python train.py --color_jitter=0.2 --mlp_ratio=3 --patch_size=[2, 2] --loss="cross_entropy" --momentum=0.95 --grad_clip=0.5 --adamw_weight_decay_other_params=0
Rows from block 8 of a small image classifier, named by matrix and row number. Rows with one number belong to one neuron. Each number is 200 + 30 x the weight over its row's rms, rounded and kept within 0 to 999. All counts start at 0.
After each neuron's rows are labels from the 100 images, of 14848, where the neuron reaches its highest value: "colour at peak" is the nearest of a few named colours to the mean colour under the peak. Only what is clearly more common there than usual is listed. The data: procedural textures in two colours, tilted and lit. In brackets: how many of the 100, against the usual share in percent.
# fc1: MLP up (model.blocks.8.mlp.fc1.weight, 960x320), inputs 0-106
# fc2: MLP down (model.blocks.8.mlp.fc2.weight, 320x960, transposed), outputs 0-106

fc1.716,219,183,211,194,156,193,201,196,162,214,176,230,180,191,237,203,160,200,160,192,204,222,203,183,158,181,159,180,139,208,189,229,193,175,168,200,166,166,193,225,242,207,190,209,181,202,146,133,178,251,163,206,249,218,203,179,199,200,173,226,178,211,209,222,191,197,180,198,153,200,236,192,153,179,178,237,168,203,218,134,243,181,162,173,212,214,271,237,159,187,150,207,272,208,227,249,183,192,178,222,228,162,199,215,202,214,208
fc2.716,220,182,202,182,177,202,243,199,158,190,223,218,194,208,191,155,217,177,260,205,191,202,152,195,168,200,271,173,172,239,174,166,146,231,187,150,206,203,213,224,198,199,174,182,179,267,195,251,219,206,146,232,213,174,198,218,188,182,152,166,211,260,211,200,154,156,152,252,173,167,217,187,135,186,156,255,184,217,141,200,200,230,171,120,231,158,192,183,212,126,226,205,199,165,228,158,238,227,151,193,230,197,216,149,188,202,232
colour at peak: brown (51 vs 21.6)

fc1.640,164,199,249,237,199,162,207,232,203,179,238,154,188,202,196,229,172,151,260,184,232,136,244,226,192,231,223,276,147,112,193,203,243,200,173,182,168,183,266,172,244,198,179,161,249,154,251,219,228,183,219,223,208,207,214,247,173,180,228,224,218,228,201,149,200,213,196,203,167,245,242,192,219,181,227,212,188,165,220,195,203,175,238,218,222,242,197,142,196,190,238,202,186,144,191,230,204,224,176,252,195,141,217,191,199,221,203
fc2.640,228,207,222,179,205,195,207,219,172,185,238,212,251,155,222,190,153,217,163,226,148,207,207,222,208,168,204,174,205,241,253,200,221,187,208,214,178,185,201,219,225,216,253,219,237,222,254,209,227,139,203,220,228,130,235,191,200,151,198,215,182,140,142,218,244,194,157,231,179,205,203,227,254,180,194,230,176,197,177,184,201,178,149,234,189,217,227,205,203,172,164,208,236,173,176,264,189,206,188,237,172,230,190,221,187,257,201
colour at peak: orange (34 vs 6.7)

fc1.427,227,182,236,200,187,178,205,212,237,207,239,258,242,196,208,208,232,217,162,214,236,169,175,207,170,196,242,230,235,224,222,236,232,242,206,230,165,238,189,188,227,178,155,191,221,173,238,216,169,171,234,170,176,198,218,179,210,194,215,190,193,147,173,180,246,178,258,189,197,173,229,202,200,196,226,172,211,218,155,209,211,207,204,178,236,241,161,210,159,250,219,182,176,237,172,158,184,154,175,242,207,177,257,173,182,252,228
fc2.427,260,255,208,186,288,214,202,179,181,162,214,213,189,260,203,262,210,238,197,204,147,234,241,255,196,159,222,217,191,178,244,181,247,157,214,219,230,183,140,183,192,157,241,135,283,210,224,153,160,183,197,189,207,217,184,189,155,187,174,191,172,220,212,178,205,176,193,196,189,248,188,172,184,222,145,175,212,203,233,226,188,174,215,156,207,189,219,248,179,228,174,225,256,146,178,219,230,234,226,192,206,222,234,223,229,208,232
colour at peak: orange (42 vs 6.7)

fc1.57,190,196,194,215,186,166,236,172,193,226,152,207,228,160,210,231,140,243,170,216,183,174,133,157,248,139,178,217,157,177,209,233,172,188,221,218,158,196,182,186,187,168,237,172,222,233,193,201,200,258,153,214,227,228,211,175,234,195,172,207,169,228,180,204,146,184,163,241,261,179,191,256,241,253,161,264,175,146,164,268,184,239,162,213,229,185,149,190,203,203,179,150,212,195,193,186,222,252,212,239,264,230,226,153,258,188,207
fc2.57,205,235,188,192,210,168,193,211,195,184,192,133,200,207,168,179,167,201,228,181,248,218,224,192,225,191,188,151,152,215,230,211,191,180,163,202,208,197,189,218,172,191,184,198,214,191,167,227,187,192,224,160,180,185,250,157,204,124,198,152,187,206,157,201,217,181,201,160,205,186,244,181,240,219,144,235,181,204,247,183,144,208,148,212,238,211,135,226,162,209,166,207,222,189,255,194,237,184,194,216,187,227,172,214,196,202,199
colour at peak: grey (51 vs 25.4)

fc1.344,215,177,237,220,224,209,178,196,196,201,223,206,222,143,238,162,188,209,273,162,181,204,193,239,197,213,186,216,186,198,171,189,216,212,249,189,149,190,297,205,197,221,168,260,232,206,184,229,179,130,241,193,213,213,200,223,198,245,194,231,222,208,172,205,207,161,144,195,228,173,169,197,172,158,263,242,189,180,158,219,218,190,176,207,216,242,193,232,221,218,226,201,232,161,244,221,227,186,173,203,246,205,158,172,272,236,224
fc2.344,225,147,159,116,142,164,174,201,213,222,194,171,230,203,234,200,201,157,226,184,196,165,184,217,176,170,174,272,207,167,169,134,198,181,238,242,231,198,226,214,205,180,220,215,187,222,169,212,183,211,193,179,143,164,152,198,227,167,239,138,230,214,157,235,271,235,201,274,177,159,191,171,209,209,193,139,190,185,176,186,199,215,199,173,193,156,197,183,200,246,209,229,233,210,272,167,206,194,168,270,189,147,199,222,175,187,245
colour at peak: grey (64 vs 25.4)

fc1.243,223,169,166,266,193,159,220,212,136,211,258,233,192,194,192,187,225,123,226,202,143,183,198,224,132,159,169,188,211,198,213,163,180,202,188,168,214,159,186,191,157,173,191,214,261,152,205,209,200,188,212,219,187,181,219,223,200,223,153,138,168,205,187,162,203,167,201,245,172,219,223,187,242,155,152,253,222,175,209,183,226,190,194,217,237,219,209,179,135,194,214,197,194,231,189,222,244,199,170,147,225,258,196,195,230,184,160
fc2.243,167,238,177,198,212,240,249,168,196,190,198,251,257,205,196,194,172,229,187,221,196,232,152,221,256,208,208,214,199,196,219,211,266,265,200,177,186,225,184,173,190,253,219,247,189,205,207,181,194,260,201,129,184,236,201,164,194,188,226,176,199,216,225,176,238,224,177,206,211,173,167,171,213,193,114,163,173,173,227,211,196,181,176,210,174,172,200,133,182,181,207,151,156,196,202,262,239,179,169,235,194,209,196,204,186,191,205
colour at peak: purple (29 vs 7.1); blue (27 vs 6.1)

fc1.4,162,226,156,201,187,185,220,162,165,185,223,182,193,182,194,204,164,192,192,208,234,169,220,203,234,211,171,172,199,196,186,165,204,228,218,157,190,213,191,214,209,261,205,269,220,237,155,242,179,229,188,190,202,235,156,237,248,258,195,164,262,206,157,176,223,244,186,236,192,223,191,163,189,216,216,194,196,211,190,229,244,229,203,219,146,208,152,168,176,190,238,212,210,191,238,192,190,176,289,212,261,184,161,194,241,142,201
fc2.4,160,195,166,176,178,193,171,203,204,233,205,249,221,202,222,179,236,212,167,252,197,202,232,163,201,202,175,222,240,165,200,183,197,206,176,195,224,182,186,167,155,163,200,165,175,180,169,225,203,211,195,198,188,188,209,193,161,236,207,197,213,197,231,173,230,219,223,263,178,149,189,186,194,190,212,119,223,152,218,197,173,221,172,208,198,245,180,230,245,187,189,188,185,242,155,218,213,220,206,163,144,193,237,123,164,234,252
colour at peak: orange (32 vs 6.7)

fc1.233,172,232,151,222,168,178,191,223,195,225,204,217,202,154,194,205,171,236,144,191,192,168,249,124,152,156,194,168,194,204,205,262,232,201,199,155,214,242,242,187,199,213,212,199,235,211,196,155,177,215,192,200,184,237,200,205,255,180,244,242,158,194,216,200,174,225,221,182,174,209,172,219,141,256,239,232,237,180,156,225,168,194,239,276,157,198,132,148,245,239,124,182,227,234,114,227,160,196,178,272,210,203,199,239,210,209,195
fc2.233,201,239,174,236,186,135,217,222,210,212,171,197,179,211,182,154,197,199,156,225,161,213,194,223,224,202,175,191,164,238,184,215,125,156,224,152,162,181,165,184,193,179,173,180,196,209,216,202,217,199,182,146,207,178,217,214,151,217,208,220,285,197,183,204,198,158,213,154,188,186,194,229,209,254,188,191,220,229,164,165,202,211,173,146,178,183,199,151,188,207,176,212,147,206,157,267,192,218,238,235,185,187,186,158,213,225,159
colour at peak: pink (47 vs 9.8)

fc1.80,221,226,165,190,195,215,230,218,263,177,229,191,203,220,238,196,163,179,229,213,216,161,200,197,229,224,190,222,207,213,282,147,181,206,215,204,197,160,169,183,184,215,187,185,165,223,228,253,210,161,271,239,198,241,223,219,185,210,183,183,217,170,250,197,202,208,125,263,177,166,221,177,119,240,225,158,159,174,201,213,188,234,266,243,185,147,249,231,178,210,189,130,192,249,219,176,221,159,178,183,245,226,225,200,203,146,206
fc2.80,218,228,225,260,161,165,210,215,213,254,222,226,223,209,174,135,207,190,185,227,183,223,221,222,181,190,182,176,207,195,131,222,174,194,207,219,248,201,147,148,232,141,206,164,224,212,200,167,197,200,178,228,204,205,188,190,227,170,133,197,219,184,191,185,203,208,219,201,176,256,240,152,266,219,167,171,202,223,255,199,164,148,181,186,197,225,204,176,211,181,199,194,134,194,141,242,200,188,217,229,257,220,199,183,231,194,136
colour at peak: purple (25 vs 7.1)

fc1.541,206,166,187,208,169,227,201,216,161,189,208,225,208,205,200,204,194,172,211,249,222,149,208,213,162,192,243,211,211,193,203,215,203,159,187,181,230,235,192,223,210,175,223,201,188,194,223,154,180,211,258,241,220,171,174,215,220,171,183,203,147,180,168,163,191,183,171,240,269,145,146,193,196,201,237,206,199,169,215,226,207,178,227,168,225,206,193,229,192,181,252,246,216,258,162,261,196,287,154,174,202,214,237,153,122,220,248
fc2.541,209,198,199,167,193,188,213,188,230,154,177,170,194,174,160,213,166,185,192,219,249,206,185,205,166,223,198,181,173,209,190,189,212,174,173,225,184,202,203,169,216,185,258,167,216,182,204,172,147,144,192,194,214,172,182,233,200,234,212,216,195,181,232,212,240,193,199,252,244,156,186,220,254,203,224,205,216,180,172,158,163,177,250,185,178,221,219,173,203,202,187,209,222,169,169,162,221,161,238,240,211,155,199,173,174,242,196
colour at peak: orange (65 vs 6.7)

fc1.334,203,170,162,200,233,212,176,162,193,233,191,223,173,211,235,188,174,210,177,208,154,199,208,182,221,184,231,172,163,233,207,186,169,225,155,180,231,159,228,252,169,208,211,173,184,229,217,233,238,148,227,208,172,114,197,173,217,187,159,164,232,203,215,224,235,219,165,206,189,110,201,215,235,213,221,182,160,202,177,176,180,176,191,203,238,153,169,202,261,187,224,221,222,274,251,197,240,241,196,220,242,224,211,235,225,184,163
fc2.334,241,190,161,192,168,226,238,251,223,205,235,210,228,207,232,209,175,212,204,147,213,263,231,223,230,213,190,215,205,251,205,192,201,152,181,207,196,233,208,167,245,181,223,183,243,231,235,220,249,197,243,204,246,206,201,162,209,254,232,221,194,169,254,221,162,204,250,218,208,136,242,221,248,193,227,211,217,160,233,242,199,239,225,177,244,221,232,237,203,191,192,232,141,213,188,213,141,175,141,218,162,196,209,175,177,239,196
colour at peak: pink (35 vs 9.8); purple (31 vs 7.1)

fc1.37,160,214,208,200,191,240,195,220,226,246,212,239,190,189,227,202,169,175,227,243,216,197,201,212,231,206,178,199,177,188,177,240,186,162,191,170,183,200,245,250,203,252,218,227,206,222,205,170,171,211,165,159,218,212,150,154,206,156,196,250,166,225,178,187,212,254,216,156,243,192,247,201,221,176,200,205,215,242,194,209,164,208,242,194,179,183,206,141,184,177,222,248,197,187,206,188,208,184,169,228,169,132,184,181,197,255,173
fc2.37,172,166,208,232,216,184,216,217,101,152,205,215,222,211,199,152,224,195,189,161,206,207,211,213,176,170,203,296,147,257,213,189,205,179,219,181,185,184,165,222,161,208,179,225,197,255,186,187,122,237,245,224,150,181,220,216,168,217,209,206,173,206,193,194,200,162,261,257,189,198,235,179,179,235,253,207,138,187,180,189,205,188,145,158,164,214,174,119,204,190,190,198,195,210,177,159,171,146,211,178,187,160,201,221,183,243,213
colour at peak: brown (70 vs 21.6)

fc1.579,226,130,136,188,203,190,215,189,223,169,194,194,213,179,176,207,220,145,195,127,236,246,146,220,185,178,169,166,184,230,192,208,183,150,248,210,218,215,160,177,163,207,184,225,154,234,241,236,157,166,189,182,197,178,187,182,175,246,224,223,170,195,219,166,237,189,176,227,238,162,159,219,226,206,141,201,174,192,221,232,185,209,224,174,228,152,174,137,204,183,204,176,210,214,302,164,199,169,179,224,197,201,202,174,200,184,195
fc2.579,206,162,167,210,109,171,201,244,208,202,176,185,201,225,200,158,225,194,240,226,175,167,216,223,205,206,233,153,192,222,167,264,188,177,172,173,215,252,213,240,201,217,194,226,232,228,216,187,180,189,224,224,120,176,146,203,173,156,184,212,200,189,224,233,169,261,223,179,182,186,224,188,223,167,180,217,220,251,175,183,183,166,187,175,172,206,212,183,148,213,198,211,204,216,212,195,184,169,201,226,234,203,157,215,183,215,219
colour at peak: pink (66 vs 9.8)

fc1.539,237,149,198,174,187,240,183,143,198,188,177,172,228,147,238,174,182,186,171,182,189,177,212,190,199,187,262,185,219,145,180,230,186,157,232,186,221,194,222,212,192,211,186,213,181,140,181,188,214,203,145,86,185,209,209,164,228,219,170,204,242,191,199,202,184,214,228,235,196,231,217,224,216,231,169,179,222,219,233,226,153,203,134,144,164,242,165,252,138,213,184,205,203,247,190,207,180,199,227,171,216,172,192,219,198,158,188
fc2.539,173,174,178,229,208,246,207,230,227,187,163,148,206,205,215,151,184,229,225,195,199,132,222,176,218,167,217,258,224,260,219,185,219,211,216,194,211,172,232,149,174,259,159,158,192,212,192,257,196,207,173,185,252,238,226,200,188,171,188,253,219,220,217,157,195,160,155,242,183,259,168,243,198,165,196,207,201,152,195,183,236,199,165,186,207,252,234,248,208,202,218,189,209,156,128,200,212,261,162,203,243,238,181,171,182,197,261
colour at peak: grey (69 vs 25.4)

fc1.433,178,193,172,295,210,181,205,179,213,199,177,172,208,232,165,166,198,202,237,173,163,195,213,171,229,232,179,214,127,256,208,212,209,264,234,225,166,178,186,240,198,216,179,218,262,220,176,219,216,139,207,152,206,135,226,197,257,186,212,198,188,209,216,209,202,203,179,242,223,226,181,196,201,212,139,245,193,207,204,181,162,196,124,177,168,228,231,222,222,152,212,230,189,227,217,175,232,232,180,186,243,228,185,184,209,209,190
fc2.433,228,201,190,195,194,251,183,198,257,204,187,201,185,160,220,228,198,202,213,197,193,274,222,200,219,179,190,160,208,288,229,217,168,164,222,244,217,220,215,200,160,189,198,223,216,199,182,209,162,212,218,192,166,189,207,161,175,240,146,236,211,177,219,235,173,212,221,230,180,209,164,154,173,212,227,162,201,175,188,198,235,184,188,234,218,217,204,225,205,171,229,241,209,182,188,172,261,214,153,227,182,181,223,215,133,231,214
colour at peak: grey (60 vs 25.4)

fc1.373,161,163,226,237,167,195,271,177,166,211,213,234,219,174,186,166,200,230,195,179,181,223,198,180,190,246,225,188,183,171,255,208,236,176,171,221,172,173,173,237,179,205,209,210,216,246,216,136,179,210,178,165,264,205,150,136,271,257,225,150,159,215,180,183,233,145,206,170,223,156,220,200,174,186,183,216,201,214,181,176,170,233,210,166,175,232,229,213,194,151,204,201,224,202,199,262,252,162,159,190,136,159,183,217,243,136,180
fc2.373,200,211,215,153,202,215,180,226,198,230,207,156,154,188,231,224,191,184,229,250,244,215,209,183,238,179,183,105,235,196,235,244,211,228,182,221,164,191,164,226,168,252,204,235,201,199,200,206,176,211,193,210,253,203,212,159,155,183,153,227,242,140,230,214,200,188,206,212,207,231,223,203,195,197,188,174,196,198,187,200,161,148,231,172,193,221,239,241,140,214,168,198,191,242,204,209,201,184,223,207,154,158,243,152,201,181,179
colour at peak: pink (63 vs 9.8)

fc1.200,201,195,194,222,232,169,164,123,262,139,213,140,208,167,221,164,173,185,190,209,147,201,194,199,218,173,209,127,210,233,209,177,203,175,196,246,157,203,199,204,184,219,184,183,220,149,224,229,225,204,166,182,237,172,171,178,224,215,228,215,198,225,211,207,180,171,160,189,161,196,160,225,206,177,191,172,201,211,251,246,254,206,196,222,221,223,235,216,156,186,217,249,197,216,222,189,180,203,204,220,199,215,153,224,198,173,218
fc2.200,280,171,161,141,221,170,237,202,200,190,175,224,186,194,206,179,182,213,196,205,185,107,301,178,176,199,173,129,283,204,170,227,177,231,199,232,250,209,192,216,214,214,233,210,165,194,168,205,204,175,174,159,174,169,218,192,215,250,206,224,151,253,216,207,198,234,197,222,181,207,161,276,237,252,160,226,125,187,201,220,230,172,208,241,224,171,184,231,201,226,225,259,191,202,112,212,237,219,183,201,254,215,165,220,169,211,199
colour at peak: green (58 vs 9.3)

fc1.589,172,159,221,215,162,195,228,173,176,179,208,185,235,215,207,228,199,227,160,232,232,218,207,194,230,189,200,205,180,197,184,179,203,184,205,202,215,220,208,219,226,218,202,172,217,197,216,193,207,231,249,215,185,217,201,198,182,208,208,212,217,183,202,185,246,154,185,198,223,176,207,162,192,239,240,235,199,204,179,196,267,184,243,197,218,241,145,210,207,208,235,245,165,143,255,218,182,197,202,234,161,214,204,165,220,237,187
fc2.589,246,190,193,204,200,195,132,255,188,226,249,166,210,232,229,186,214,215,198,252,222,218,214,190,215,163,183,229,229,247,225,232,259,200,173,227,189,207,176,193,200,233,206,219,183,185,216,211,183,227,233,217,161,180,197,224,227,232,184,236,191,136,219,221,135,201,201,167,198,187,230,193,216,232,152,193,186,232,223,220,237,185,271,192,179,208,229,165,206,190,237,182,240,196,196,204,179,205,186,169,196,186,266,194,157,204,223
colour at peak: brown (54 vs 21.6); orange (25 vs 6.7)

fc1.665,198,231,188,237,210,228,252,183,182,159,210,184,253,237,198,194,145,138,186,179,164,254,231,203,183,181,225,184,246,126,176,175,169,188,197,250,174,233,197,195,222,231,215,190,212,188,159,204,208,214,221,180,204,226,223,184,242,272,155,253,199,232,173,238,192,195,219,198,269,216,256,170,198,208,194,156,188,148,216,236,172,190,192,106,243,216,233,201,162,222,183,176,198,233,206,233,250,202,258,188,153,213,168,213,207,175,233
fc2.665,207,235,134,206,207,201,208,175,190,120,206,181,163,232,218,155,187,237,128,248,230,164,225,176,166,211,166,199,185,206,183,210,217,227,216,210,169,159,178,209,260,243,204,205,198,217,178,255,211,177,230,201,196,230,204,220,211,209,166,200,219,240,203,228,197,217,175,254,193,211,209,202,142,205,181,166,226,241,177,233,199,190,145,177,222,150,271,236,177,173,179,240,203,200,186,217,206,191,167,176,174,227,198,97,207,193,219
colour at peak: grey (53 vs 25.4)

fc1.474,205,183,218,160,169,177,232,211,237,173,199,192,172,218,231,240,203,219,165,208,200,202,179,202,165,207,283,229,158,219,239,192,246,232,141,185,272,229,206,209,210,196,217,197,210,208,210,153,202,206,160,196,177,205,245,228,206,211,151,197,224,219,274,277,240,244,162,204,229,193,237,171,221,189,202,194,195,198,230,177,177,178,164,222,197,199,191,231,226,175,194,246,173,239,228,195,249,230,195,174,222,184,141,146,208,228,176
fc2.474,247,178,185,130,227,195,223,183,217,138,198,200,189,262,194,230,143,241,197,177,225,212,166,242,205,244,202,198,212,206,206,246,192,207,182,176,194,210,211,177,236,145,236,173,217,250,191,204,223,194,202,228,186,197,203,195,180,222,221,179,189,252,218,198,158,207,217,224,194,199,182,215,188,206,130,229,152,189,190,200,227,235,249,248,230,224,156,235,190,209,203,221,244,177,266,241,248,227,205,181,198,188,143,261,171,146,212
colour at peak: grey (69 vs 25.4)

fc1.713,213,169,195,158,150,230,155,226,164,208,219,159,191,179,175,162,191,209,230,271,258,246,208,221,157,190,225,212,221,214,238,213,219,238,198,176,200,194,193,243,174,167,198,215,208,182,159,198,186,236,213,184,195,186,198,188,167,179,204,217,181,210,194,271,224,208,191,123,164,197,190,233,224,141,222,234,204,194,208,240,169,179,140,199,167,186,185,212,171,205,178,234,201,267,169,228,215,172,136,253,151,177,254,201,218,213,217
fc2.713,225,261,198,172,194,167,173,159,213,199,220,201,198,213,200,210,215,264,218,142,152,200,181,245,264,195,165,221,201,259,200,205,244,210,168,223,211,225,238,208,158,215,193,201,190,183,149,247,182,215,197,223,219,124,250,181,202,203,216,168,162,272,156,197,176,225,127,188,255,228,220,173,187,203,179,224,232,211,213,233,198,187,136,163,220,188,202,131,208,174,209,182,182,204,163,224,167,210,171,196,215,248,243,199,190,183,194
colour at peak: brown (56 vs 21.6); black (39 vs 2.8)

fc1.476,209,157,127,221,161,180,228,217,226,148,208,203,212,243,229,141,198,206,154,146,247,224,132,207,164,171,216,236,179,220,195,176,181,168,170,209,186,196,187,226,233,159,220,195,165,165,187,156,213,191,209,209,184,199,244,192,237,185,192,230,227,231,203,186,204,200,181,186,177,224,210,189,184,205,177,238,192,269,201,213,170,139,153,217,228,176,206,151,197,202,213,149,189,199,162,242,179,178,192,180,242,139,165,238,170,240,246
fc2.476,214,230,173,207,259,181,217,224,203,193,202,199,209,189,243,205,200,159,175,155,215,155,227,175,176,175,225,199,240,194,185,220,157,218,246,224,198,211,207,217,194,216,232,170,245,189,202,169,189,178,177,201,163,154,151,184,168,225,165,219,195,238,185,186,182,229,265,196,253,213,231,201,224,131,207,230,172,225,290,164,234,203,200,166,210,223,173,221,245,230,214,225,238,200,264,221,221,215,197,235,145,234,197,177,216,237,185
colour at peak: orange (34 vs 6.7)

fc1.566,211,176,186,186,244,194,223,171,197,191,231,243,246,192,209,261,242,202,140,217,202,171,161,289,194,178,229,249,203,133,223,215,172,209,183,259,252,176,236,255,226,158,199,199,236,212,178,198,183,230,209,191,170,204,187,199,217,129,134,182,209,202,208,204,223,200,224,182,228,204,202,188,239,165,211,190,184,234,224,175,228,177,194,197,197,203,188,169,193,134,176,190,257,194,225,142,180,164,180,201,211,216,158,140,214,169,213
fc2.566,213,234,224,182,216,201,196,184,246,214,237,175,219,186,186,182,145,242,227,211,233,210,221,163,181,235,219,221,171,218,203,182,150,164,224,236,206,194,202,192,194,191,213,191,207,207,215,225,181,264,173,163,201,187,201,194,203,204,199,222,246,206,212,265,234,225,198,227,182,213,226,248,180,169,151,144,175,138,167,214,205,183,179,165,188,193,158,214,162,203,152,215,213,247,175,167,190,190,212,225,181,233,209,233,220,187,224
colour at peak: green (33 vs 9.3)

fc1.578,188,180,194,220,181,187,212,196,133,215,150,211,175,204,202,286,180,186,225,217,217,235,192,173,179,220,235,229,187,194,136,213,206,209,240,166,178,220,204,261,201,207,177,169,154,147,230,226,242,226,178,194,173,214,215,165,241,194,188,248,216,208,172,237,262,239,186,211,196,196,210,206,179,183,190,166,125,198,177,176,264,164,223,187,189,172,195,207,223,165,216,169,240,163,156,203,210,222,231,234,206,210,124,213,190,216,214
fc2.578,196,168,228,232,219,182,191,203,250,231,260,201,170,229,164,239,175,207,234,200,169,205,196,206,245,187,125,213,182,214,197,217,175,171,195,167,190,263,240,198,181,263,168,175,212,283,183,218,145,163,162,212,205,179,179,216,227,197,211,203,209,215,179,199,156,222,171,233,197,248,207,249,200,185,195,216,192,230,217,189,194,142,250,210,217,204,227,233,211,220,148,224,242,197,234,182,212,148,156,194,196,255,217,244,254,230,212
colour at peak: brown (55 vs 21.6)

fc1.750,231,227,190,195,188,248,197,211,163,214,199,228,243,237,268,209,186,180,180,196,175,199,149,239,248,168,206,174,170,149,183,198,178,163,143,185,198,193,190,160,175,183,201,232,221,189,175,197,242,214,207,221,224,212,228,238,185,245,222,211,197,156,225,220,154,204,201,182,177,174,198,144,158,202,214,218,233,228,198,170,175,185,235,219,201,217,285,199,215,226,188,175,190,242,219,270,181,218,211,223,198,193,235,233,253,199,196
fc2.750,152,181,196,175,191,210,121,209,213,208,201,193,223,218,167,202,268,202,169,292,179,213,176,203,233,295,183,132,150,207,260,175,185,202,245,183,121,183,201,217,231,190,192,227,194,192,220,215,167,206,201,200,183,250,235,212,197,259,192,220,198,255,202,193,245,185,176,154,212,196,215,197,246,214,219,222,182,230,242,192,168,201,212,189,216,202,228,202,207,198,238,209,217,162,230,205,222,212,189,207,159,202,204,181,189,160,201
colour at peak: green (37 vs 9.3)

fc1.658,156,188,150,208,213,176,142,219,185,236,196,198,171,157,229,198,179,150,121,196,231,179,185,206,237,193,177,198,214,171,243,165,183,231,168,247,248,208,186,231,227,173,224,167,259,218,152,144,159,182,199,187,186,141,158,231,183,179,194,177,139,207,250,163,209,186,226,223,198,205,171,115,245,192,193,132,186,229,194,208,147,217,235,148,227,248,239,214,230,227,232,161,166,180,204,201,196,182,187,213,200,216,204,234,218,146,208
fc2.658,162,208,218,204,204,130,260,149,223,178,186,181,168,202,156,243,166,229,158,211,186,184,196,147,203,198,209,202,193,208,207,189,177,208,192,172,185,192,222,251,157,208,213,219,207,185,262,145,159,133,165,219,230,216,189,196,208,161,197,238,177,139,193,202,178,245,252,189,150,194,199,215,181,243,189,177,187,224,167,200,220,166,225,175,177,152,226,211,180,154,178,184,205,184,243,207,226,203,217,181,187,227,227,176,204,146,180
colour at peak: brown (59 vs 21.6); orange (33 vs 6.7)

fc1.421,165,240,211,204,197,207,208,144,175,145,231,157,237,256,225,153,189,245,190,151,231,211,260,140,147,237,181,246,206,251,184,176,226,191,223,218,169,190,175,266,217,188,207,240,210,150,179,192,205,223,238,190,233,237,192,198,227,231,176,204,167,166,192,212,219,178,233,155,183,232,194,224,167,203,247,193,148,225,219,177,203,186,179,202,215,190,127,220,161,194,172,242,179,214,218,208,148,206,223,179,181,190,210,180,224,194,153
fc2.421,185,207,205,225,250,216,174,198,157,187,204,171,169,183,216,180,216,223,178,157,165,154,237,221,223,208,175,205,182,225,258,262,204,201,231,215,243,130,194,203,184,160,206,180,261,220,148,186,179,232,238,224,200,219,218,168,174,231,194,259,136,215,184,166,210,164,159,146,270,222,161,229,179,187,143,190,176,172,199,235,246,175,216,205,216,183,213,231,214,196,205,160,204,178,187,220,181,214,190,200,202,225,195,202,228,180,203
colour at peak: brown (67 vs 21.6)

fc1.560,178,187,205,225,144,232,211,157,197,162,193,169,216,196,175,195,171,186,190,199,126,186,211,233,166,199,166,202,195,198,220,173,252,185,204,158,201,265,236,195,216,220,196,155,205,181,192,178,192,168,232,131,204,215,244,176,203,183,195,216,152,247,212,188,217,215,169,253,217,231,201,170,237,234,249,184,270,185,182,155,157,239,240,153,211,192,235,188,182,219,190,231,197,214,163,202,233,196,198,164,230,216,175,213,200,231,188
fc2.560,218,191,167,210,186,170,191,201,214,198,198,217,224,183,207,227,210,235,167,148,202,173,232,185,227,211,240,211,204,193,172,175,192,239,200,180,224,132,220,216,178,191,203,264,193,200,178,229,132,237,217,212,151,176,218,213,180,202,219,232,212,200,195,198,249,264,189,161,196,206,196,204,225,192,220,247,198,267,191,182,215,219,183,189,212,226,194,240,241,155,224,229,194,169,160,201,200,189,163,170,187,254,161,196,224,205,158
colour at peak: orange (28 vs 6.7); red (26 vs 4.6)

fc1.135,152,236,169,196,213,197,235,142,166,189,219,178,225,191,213,202,181,206,235,187,214,202,175,165,198,188,160,177,214,214,187,246,170,200,167,168,183,170,188,186,212,183,224,187,219,175,159,227,263,261,126,168,135,220,180,219,170,186,151,139,147,195,215,180,184,218,220,157,220,200,183,151,228,247,166,207,157,232,162,221,188,186,164,194,170,172,230,229,247,175,222,139,224,230,184,192,200,193,156,214,221,170,172,132,224,213,252
fc2.135,224,177,223,169,224,180,198,202,230,236,175,212,198,225,185,176,184,204,200,230,176,212,191,215,114,220,188,223,166,202,276,177,209,245,168,195,222,150,194,238,213,200,162,179,218,213,163,177,191,191,235,231,193,202,241,199,172,228,257,245,207,226,159,216,240,172,195,177,237,225,160,185,211,205,187,189,233,167,211,240,223,178,184,154,203,211,215,219,198,215,240,169,186,245,237,179,188,193,171,215,210,151,185,144,167,217,161
colour at peak: pink (29 vs 9.8)

fc1.263,200,154,210,120,195,185,179,210,209,182,160,174,227,179,162,176,181,218,189,191,187,208,202,170,215,196,202,221,212,202,174,229,214,194,180,211,159,113,174,229,192,216,186,190,169,196,234,200,214,174,193,195,280,175,155,206,221,185,209,157,189,258,200,197,223,181,214,224,215,216,143,230,165,224,192,207,181,190,147,159,186,188,196,134,139,230,212,197,113,151,176,185,130,184,150,185,252,268,141,226,170,117,204,231,176,210,188
fc2.263,240,212,234,204,180,182,211,197,236,230,177,173,206,188,189,175,145,229,127,215,175,188,212,214,157,180,278,167,162,164,192,168,237,179,196,281,186,219,185,184,225,150,208,209,168,211,191,161,185,160,207,199,200,173,192,137,156,198,219,190,190,249,203,206,244,177,216,199,166,161,213,255,214,172,218,179,201,210,214,195,207,196,156,172,253,206,164,292,197,219,226,205,166,206,223,215,174,215,185,190,216,187,234,200,254,212,220
colour at peak: green (26 vs 9.3)